A small image classifier, trained from scratch: normuon at rate 0.016.
Rows from block 4 of a small image classifier, named by matrix and row number. Each number is 500 + 25 x the weight over its row's rms, rounded and kept within 0 to 999. All counts start at 0. Numbers have three digits each.
Before each channel's rows are labels from the 100 images, of 14976, where the channel reaches its highest value: "peak on" is the class under the peak. Only what is clearly more common there than usual is listed. The data: rendered dice on a table. In brackets: how many of the 100.
# pw: pointwise conv (model.blocks.4.pw.weight, 256x256x1x1), inputs 0-85

peak on: die with six on top (35); die with five on top (28)
pw.237:469524512522515533547505503472510535485473519512480551513475507467530511525512490525515520509507511497484471489477466454466502496495462491514493467484486529499525498517469477462546517516518492520564441487451499478544514483519498479541481541482489514529500488

peak on: die with one on top (78)
pw.98:490513526489503491492474541489507480529501504559505534476493492490494481542514489484497525528498535469547493505508490469473513488467516447472534525463502464490479516449456486520475454497480495502480506472480489478514502523476483535527487489520506572514482500

peak on: die with five on top (54)
pw.222:524513508521494494494483488486474508523483513512465497525501530486524475478492543509527492486506530509508490516508481502531528505487479479507507515517485496512492484493530468492482521492413477493445500509471542480472532491467491616498505532493490519482477492

peak on: die with two on top (81)
pw.217:549467483505474468524490527504535487492495512523495503510494498484498473506507490490469527554487501517481504503540450501502544521502497499493516513465510501492531490562495483513514497491520491443509528456502512593526515526534478484508527461491500534494499502

peak on: die with six on top (47)
pw.103:515491500504477506514476533460514466511549505472529486484452485501584539539501496551484518531473463463497479501504535514510479519487454498508499505517496506502485487498475572493485533539496508501530480488499537473544516505503473454524490527540524483507489467

peak on: die with five on top (56); die with six on top (39)
pw.134:491526528549510505484468466567500482532474538467491505485507471518477470497492540493505461503474489512487525525497519494500488520459484490503483502464483498519504507522519497477496461517490524519495473519485519504461518447546541521538454549511503498497473498

peak on: die with six on top (95)
pw.240:523529496497513511516517483595505509490492491488521497498503478493514503495488511475533490519522492519476494555525455498500485519497453515530532499471489535525528509481477503492518520520499464485491527483549505423497493478474513452496479488493496537481500482

peak on: die with five on top (43)
pw.163:511471531479530513483503499560472490510512516456461506483475488518513500484470524536481481483493488461531512531513453552481496522508483477504563524442538513518519457506518512490516511558540490495514484521505521471444509504502488478498503527490529491458502518

peak on: die with six on top (100)
pw.59:477476480506454467475467524439463454502517499502533478518521469487513523468535517463483502502490474474480516547517483481516453550517478523471471529523494504476517461505517501533501536496535474491490519454512550496479529498516523547522509546508478481488452495

peak on: die with three on top (89)
pw.247:484482484501499465509542463560497494511480504505509525512449520524528460449460473494509490464468496490551500504489491510501512495448507526526506547517507505534543489459544499499541486509512510485447492480487500500478476489478505458499482495505486484492504484

peak on: die with two on top (74)
pw.250:501568496489525478581567459528475479547526509479500535530482479520505499503506488509550504480522504538476490496491490519536520517454472506502481484503491507548462496481501481477531509436510518469500528491476482496444486473478490462452506474485501491498508496

peak on: die with one on top (100)
pw.226:548499501498494532475479548481501529504495528519505487451492480495460521538519529513506575506510510455498467488524534499470479467511472465516512519477473532497477534476463477499480522498531467479542510504515502531496508537476464522541478505582496534506477498

peak on: die with three on top (44); die with five on top (29)
pw.51:517507542512522469515501507460507476498489478501493501473504543520483504497490505517486481529515524523493498493513498492465494467492489518526487510472545540503523498562459500521514457498507517511478526475468496510535515486478447500534506495477482502506473483

peak on: die with three on top (38)
pw.169:527508499489495502522501540513502499505471498548554485474511528531501521516473504519489496538540518498514529542491507481540496488533513511487517546491524517522521512514540499527449483519491468469529516478480525470548462481505494491490490528498512561523527468

peak on: die with six on top (98)
pw.5:486493540474493508506488471495501454491486511510510484489518502533500537477515502488481503516462473485535464542477533514528525500506517501519488536516500509527470499485520492465545502448504479482467492501499515518468493485500547498477479486469454512537499508

peak on: die with six on top (37); die with two on top (31)
pw.181:453514480501527486545504525492521509533477501488514519473473491527484494454482496510513492506496476457469537489503513505555532461500477471462497495529457546525545520517503483527509514498524485501524537496505479511484523496468478495499551476524494504538482472

peak on: die with four on top (63)
pw.115:485491501465551544562478518510473470538465493482472464495480515521471526492503465468523512474508498493503507479498512545500500479505482478537510496515482507518503511477513459516551503498527503568499484506486507501487494472470483456514533489497471547525479539

peak on: die with five on top (67)
pw.76:492497488530498524550488463537495518497511509483568508510540498528485469497510523476478508510487502505515517512468508485541465500506499497545513489509500492485483515507478520509459443499508517483475465506510534517503478527493513534537534483491481531504504490

peak on: die with three on top (60); die with one on top (40)
pw.125:489496519500513468478499525515484516475474498547464507475547495514491474487540478499504496542481508506518513485519498529523517557495488558513512521494478513457499467481487504500519515519553516498461479513464513471475457469493499526493511468474505516519462515

peak on: die with four on top (71)
pw.175:520493515494496506488574514488510529535511472500503465566541521550520506503504478530487461520510524500535483523483523505475501472493496513527490504487502485487504464526514547505485503481510513508521427552494491529503519509484484452480504525478496484548470517

peak on: die with five on top (74)
pw.183:486536506547523480514533498572537481520507465518514524539498520493516518481548518497479456467504481501542541497494478496491505486518432522516505467500478506499525516512459458585480501493510483511556513496488474478528532489586528441504484522482490500485485479

peak on: die with three on top (81)
pw.61:493458506488528515481485498525496444500461490532493542485499506487539512464535499485483517511513488529492482515514527494475508440468471494550506496493453524491488518498482509478500529500490504499498524526494529497506451467470484470520484546463515499461530530

peak on: die with three on top (55); die with five on top (36)
pw.82:539484521516506517505513486479469511504469545506435506510505506444499508516518528478473486478480529478484458511519516494451478483480528471537491515500532474477499523483499500490546500530480500509500477512530473471453480532487536520526515485498506502469507481

peak on: die with two on top (36)
pw.218:508508489486517460523511514490468500498462530487520474514483505504520509435450463534506482510510511538535490522515508560498504511498543511509493538470499509493504520493487503496496491484477523534429486494545492491484551506511519508494524498477515516581488485

peak on: die with six on top (99)
pw.87:485477549531493498475518468562470545427536496515533491563513481508475490486476483519504486524474511514463539527497518510472506468516511486540488469485550506478542508498492516531519489475491487512501489512509514449514505522541492517528470501481489507522546532

peak on: die with five on top (84)
pw.196:435484525541474495459462505496502525477469506519507464538538507518506506525489509510512501478485552506574474517493531494494485515519557505528504523465529516490509480485461516507490509499490482484519523518530487476476517484552457524456505479501477483466532466

peak on: die with five on top (87)
pw.144:516472539521542486479488477485499504509502504541536528503459470520524482458529486470531470501486497487488503500511506487523496513495499499501525503488511461510511524500514504491550494545447498493484490458461514471486503485489537582502522474497488492509494485

peak on: die with one on top (92)
pw.182:494540513492460504562500460478504475519454486513491534496534472520525540450550471537538515495550537470500442468500494472498471506525507488515538505485501497506513477507475518509513480508461525458505518514466431502468470496514517535485501512576521493537469510

peak on: die with four on top (39); die with one on top (38)
pw.221:497481493548458505500495511468456473489510511477494506500560527470533477506496498545510516494526518519591498484485473514526488486474536549471477492488550516507495520493517519500506520511477495522476491518497491499518500453485523482443521536510526499487518452

peak on: die with one on top (31); die with two on top (26)
pw.255:516507557464508529489509504512532498484515527499494477558481467518459525542494489494470530502480515485540507522491507526519509529545469470459523497483482474514494494501532460541512518515482467498526481547515450493428520513530550477506498533523491487501460545

peak on: die with five on top (61); die with four on top (25)
pw.213:507539511552482514502474480497488496495486489511500483515588484503486474492511520516504497518516508513525529495489502515497490511508478468502512509513497497499486512496485512488505522492403487435532487550489494486521507494491497593479506499531448505500474490

peak on: die with six on top (100)
pw.8:495510487462511483477504473576517468487494511523468449496522532491483452477503504535515519501504474476488498486491480503535512502494520493532489464496473499492494506504481492512471506527506475475482497484515522504471497499503551492661528479496465484490512542

peak on: die with six on top (99)
pw.177:506531476496494487437527468480459525524499463499508495526486508487515492515498510496541482494543493473503479484501478488441493513421477505490497469481484498521499519508494521507508428457522493515501531475481487462472525505506493502520506509460505505494512553

peak on: die with five on top (55); die with four on top (45)
pw.178:507502490508490482513489473497456514519544523487488490502515545565467519491496525515506550514497483488517532532466489522489506557469520512493489477507473518447488486494425506506490491523518520486483494474534576498507516501501522511458514530474468526476502500

peak on: die with six on top (95)
pw.162:503476480486532518493549505495519561482522535517499511527532506473509529469502488495516458488474494500532511485509515441489498492455517539511508543537540478483544481504489478488501497442500514492502475497476472485491496497518503450528450492511502458424495515

peak on: die with six on top (52); die with four on top (44)
pw.119:479515511502492486500508480439503487506525498460471489540521472517460532523494516479498496499486477509543499493471528493524527540526571516489507480517504480517461485508479486491510506501550521494512493477515523529503497489504467516499451495511502527476500497

peak on: die with three on top (61); die with four on top (29)
pw.234:511477541486516510523479507493472514514502493502528496495506513482472522477494485512519506556491505500480497495510528543476495525481527479506472515522495469501470475560510500511551491495480500487485488484455499558534510555507496510516552524483535504473507492

peak on: die with six on top (38)
pw.93:474491480525490501522496496371491499479493501451502497530498485502520498485537496499490505506453508496502452471492502472525484473501446509501520488478489531488461529484530486559498496498499498525488504486507453551516490498566451438587516499460521519492497494

peak on: die with three on top (100)
pw.69:537508554573528462507514531505508505511517495522521489494433545529469471542491507503487495511486476532474532503476493510480503512514489475526460509476478469534452514454500486495536515492487524460505487547524511494463498486464477451484499498490490514478510497

peak on: die with two on top (66)
pw.100:472494528443501498517506518503483489521517511510498498524483514529521521509504470515466537506521495493570503499504497503501456495487501527527477512505462512487505540514483479489476544506497517494501489505515465473541488533519473541478484513458545494481499515

peak on: die with three on top (60); die with one on top (29)
pw.24:516490450514550494536518520535518496485471475530509497493504494513475502499498522501528481493498510502490525519472525519519531457555470524503499497505523467480508488564469500485505491535475511523534515500528505494488480543474486508514475545500568495508481542

peak on: die with three on top (100)
pw.21:548496498448490495534488508451523526507491495544500515455517510482491497506512492487475477515503539468488496489481490543515455512494487498492533528482498499486528493458475496518509501494464497487495493529526452459466501522493468484490474510540479517495487482

peak on: die with two on top (70)
pw.252:522499509500531516471502538541508475519507493489514455510508500526504541516470461495495518512486529545517495477513532488523503522490487512492541474528472508513535484509496475484470518506510494504515475501481465524542494499508492450475492477546523484534468470

peak on: die with one on top (50)
pw.219:514501473479478476462503473486451523475491502504496524478504483518466489483487524517489516510521526562455491502537516508496519516472503467525525494513434471501456523492488467493480522517531496520494529482504505444516476535499483488486521534464521517463522488

peak on: die with three on top (86)
pw.235:485496506463515514481491463474492459486503516534476509532494509498496507467470479499496474508492503470501505504529533471497505518538630499507503491477485521507486469531511539496520527489539501509511504510512517488466480486476508515472505497442490481490492513

peak on: die with six on top (82)
pw.14:491549499557479513476525446456511509491501467491543493521502485484515483511483493470516470478512507493517476498489523490521471515476492507541512512486491475558576474468482525491505494510496546528499474493499529491483415496465544506523479508466494513447514479

peak on: die with five on top (80)
pw.89:494489490521505497515483515526510510491521500507493481514471503514482512502483522471481495465502509451479497506495503496474472475475558476503522466491489493498504488503514529539478479498522541502472495501523521483505524511460508532458474525479495503495487506

peak on: die with four on top (77)
pw.112:500507453533527465505468462526505537484512484468534489525530473479471528513528533522505496497542497486538513478491487479517504469539469479488512513490480516531482507536507529513506501502491501496496487503492506563488512461515504494447526486465493515559485503

peak on: die with three on top (39)
pw.188:518506447553543489529489527522486506510488512535506497496471488467482531530547512510514481505495501507484506500527490469520512533497490535508467510462474493491498520490478504512540520494530503514467483506507501490471521511523525495496499499490484540475512499

peak on: die with six on top (26)
pw.105:523551489500533496533523547471476510500544491571476446474518505496522494518502514522534493477538476512527520506474526486460491472511533475493555492527515509523499524477487496515485497486496496478475461490465501463485494524526512496481518501511494516504524560

peak on: die with six on top (54)
pw.212:512482494531469496508491533500490491503514469461475537495446504494572489504505496523493500506481460457555511473479494455498532518481488534508499452533511461478553484481466483515484503502499500518504525514494489490498517440480510484525514485554533501447475502

peak on: die with two on top (91)
pw.116:487479485502526513509482508523490502534480488460486541496514506503524510451510461493510516516526492486474507468554544524491478525493508512502473500492477460499522539533484529476527539469573469507461550503502469527527507510513473474458501495509477500510489521

peak on: die with three on top (100)
pw.60:541503470466491527526494489552503523534506512546516503477543492513519497483482430509529492488500503483568493537499487503512462492492519556509507531489489477526532525474476501479542508493471489492520511518522472487481492478527476460466486476497506503474500491

peak on: die with three on top (100)
pw.50:534476481519486500474564519489493485518474489523502503478498524491482532480493509472520494503522494501547526475451485501519493490508442530442512571479507511489522494495461482462547474487480513461477504506461492503461527509495475496466510498508506483499486456

peak on: die with five on top (68)
pw.83:480501482484483488488514520444479478475532491510488537496485498545472531509519495517512490507550481455522500474477442513466516515534462520521544518477486551513577535525511450517523516538494504460533471510504441478448523507513428521529474517513477520500493479

peak on: die with five on top (63)
pw.79:509489485485510528512513509404502521510519499497522531493489510503492502489509512484482485498509548484520474519511538505484482511474427506517489500513467485523500496513496514507541471486501498494505521479552476493501498539498467484499508468559449475493556478

peak on: die with six on top (98)
pw.77:517554531502538510508513508496476497481522544551486509510511492537524509476519502538477481510459534450480537500461539488488545493536536538484507512462523482533554525495538481488513483509525477509533467570506484506519491498459516481489517497482545460521489508

peak on: die with five on top (99)
pw.37:516460497486488536497507490478476497504466491518532485508509535476474481523516469528506503494520590531496492501503481509476499481468460471544496511463526511459528531445464490481476488500501511491537549510499530508476506482497461493492516460481485489500447519

peak on: die with four on top (94)
pw.96:482500466487492536540503476488528495532495502512497512484495503532493501537515506512452504491472495495482480497539476470536485488432478493514463480474505478557513503533493525493492522481521500493518501516483516539525500507514463524473529548518463495521495509

peak on: die with three on top (57); die with six on top (29)
pw.129:511533573530520495498492521472487570477497491516467510468488524472487504500530482522524481488495514484491502476486453512503489508517527506514495499466494510494557503515474483503521508530503473522524503469474488474552473504480511470505492499515479495476532485

peak on: die with four on top (26); die with six on top (25)
pw.202:507487517468502503461502486475474513514487526571493469491503511498526480496493533475486520434476506488517444466555518481464484507446527495481496522503482523526506496527481516505507556465512487484513503520479495523486521487447504540519474544485491477529474463

peak on: die with five on top (52); die with four on top (38)
pw.38:522495533554466507508511484498485512512505492514499489517534478517499471492506494508498482513501479519514509502504478520540493503482469488499537479490522479503484496548470471484479515499468548515510486523499542512507518510561578459526464493480542475528498521

peak on: die with three on top (52); die with five on top (36)
pw.65:447455533459524493520506465495477489533479513502463510480513508488513487538515483467500499516533525491515486523490497510520489521519484487509497461532488512495458467464451488452489486505485520491552529479460494495507549526523512494466517513477513535479476528

peak on: die with six on top (49); die with two on top (28)
pw.106:539506478561539504483475514529476515495493510522450450527507479483502514491495497505491537497536501521515451484463494466531515491492476508491498484489503483508507487499512465492513480512482506527492515492470504508490531450474514501533460536501526465500536500

peak on: die with two on top (60); die with four on top (36)
pw.4:501515484472474480505525527498510459525480502468460532511522500503534506509497503472515475495496493485511514524509532481549504516517493543486521503540489549534524492548459472485542477494462530523476512518516513539453522468481530465524499516481535507502491486

peak on: die with three on top (46); die with one on top (35)
pw.80:498522547522509528487572515485513538485488467500583471477462473459500463499553478492503501449511518517484491498530472507525477526519465496500497552511480503481482505492500458526506447483502471526444497498499539475498411493507483488479509510522476491499486485

peak on: die with three on top (81)
pw.17:497517441527528484469523535505488468544480456507516486535514511445496467508493501454512479512543531558521454495520510510490502500513515524512474493541524514493490496505514479532520496501499477509508468527510541519531516509477496489488531502458489534525523479

peak on: die with two on top (34)
pw.71:463493428472503483513485506490464499532485534525468476498514498472494531536500478509476526498516525525493497493480478500484501494503506527480474529472496532479493493496505507500513559485446506495498489545499516487552455513507506523480499516489487493519497505

peak on: die with six on top (65); die with five on top (35)
pw.136:514482517501484489530538474510461498509482482461428507499498472501503512506513493495536453527500534466476482527462508533498533484503606520528488510476486540485510534550524513515475497481516528528479511480505524511477522494495480491564518484550496525502493502

peak on: die with four on top (86)
pw.246:525499517514504493509476504394509513527499456489502474501498494497508506500506484526508531546480478518507517515492480497450505487496537481463540503492479494502496482495508445509522491506488522497534507529487554506505514507501512534486472526485537483479467514

peak on: die with six on top (61); die with five on top (27)
pw.11:553466497524517472503564464523508493477499473535495461499531511517523489513497537503543495479483522504487516499467473524521512483502512479492504499460468516450496474526548493504535501535492538509455495544537509526562515514578485465533477475487488499488506495

peak on: die with six on top (99)
pw.117:497500498485497493498479460539518505482487510515454477495509530487484501510501511500525475472522537455455500506493462476459508536501521508516482503492548484497515474508477477444536500532517493462485498487521484498478492492512512531567513505497512509492484479

peak on: die with four on top (93)
pw.47:466528494549519476490466464477491535495523477461511498548506496502484474508482494499488511481491466512532531547511498503531458500484531521497504513539505517508531517487452511510519499503528484484493539510487537509484518505495545462453509484447545486518502507

peak on: die with five on top (60)
pw.184:575513518507483498498482492446510520480476507485498491515434505497453504497490494509500511515511507523493454499516497541495534470507508486522459477494510478504488479469494502513478508548529523488511485504547474478486514500493483507491484477506500502527527500

peak on: die with two on top (44)
pw.216:438482533494532477489498497509484535518481517482514451514500526469473538433507512509541532490471510477464502524519493502497502476500500445546491464505487506472486494539498545521524470507494466495481513523506527465496478536479507480468512519519478475464478512

peak on: die with five on top (73); die with six on top (27)
pw.145:501525512445491464483523502556506517472461496469508562493519481512464522501471531494522474488529529441519481557478454518501458472510512525527516475517522503544528513490465521539433514480544488494556454504517527462480463490493534495473495509513534498524497497

peak on: die with three on top (55)
pw.249:519528483474489460483512485537526512520499474499473498433510476540528531509492487516505462536512503513506544455524510511453477490498489510515497507487519498524521518484506494507512521500510521515496503508501499477504468525441495486456517482522471513468488486

peak on: die with six on top (99)
pw.64:494507491466481485483509532551504507507518511481533482506474451507541500499533435487531522492481480508502495516510490485505467487457496502557530476536483495499495515458506517534462489469469489545491482512533499506510504503522493565572495520485520463507452499

peak on: die with four on top (99)
pw.1:510528506550511539528495479509492524484528495510524526495485495480507513504540510466532522477494482535474536435472467514562510509528471477477505506500496499525497515524453480470492440446516482485534454471527479488502520516466500503501494486477517485524514509

peak on: die with four on top (89)
pw.72:528490488463501493474499555498540531487518510533500543512492498529476508510472493483503499502479530475602502541496482466497523506497525487471485485526454490488461544467476500512505530482527490510506518528491507563481530475515538471489541563474492494521525484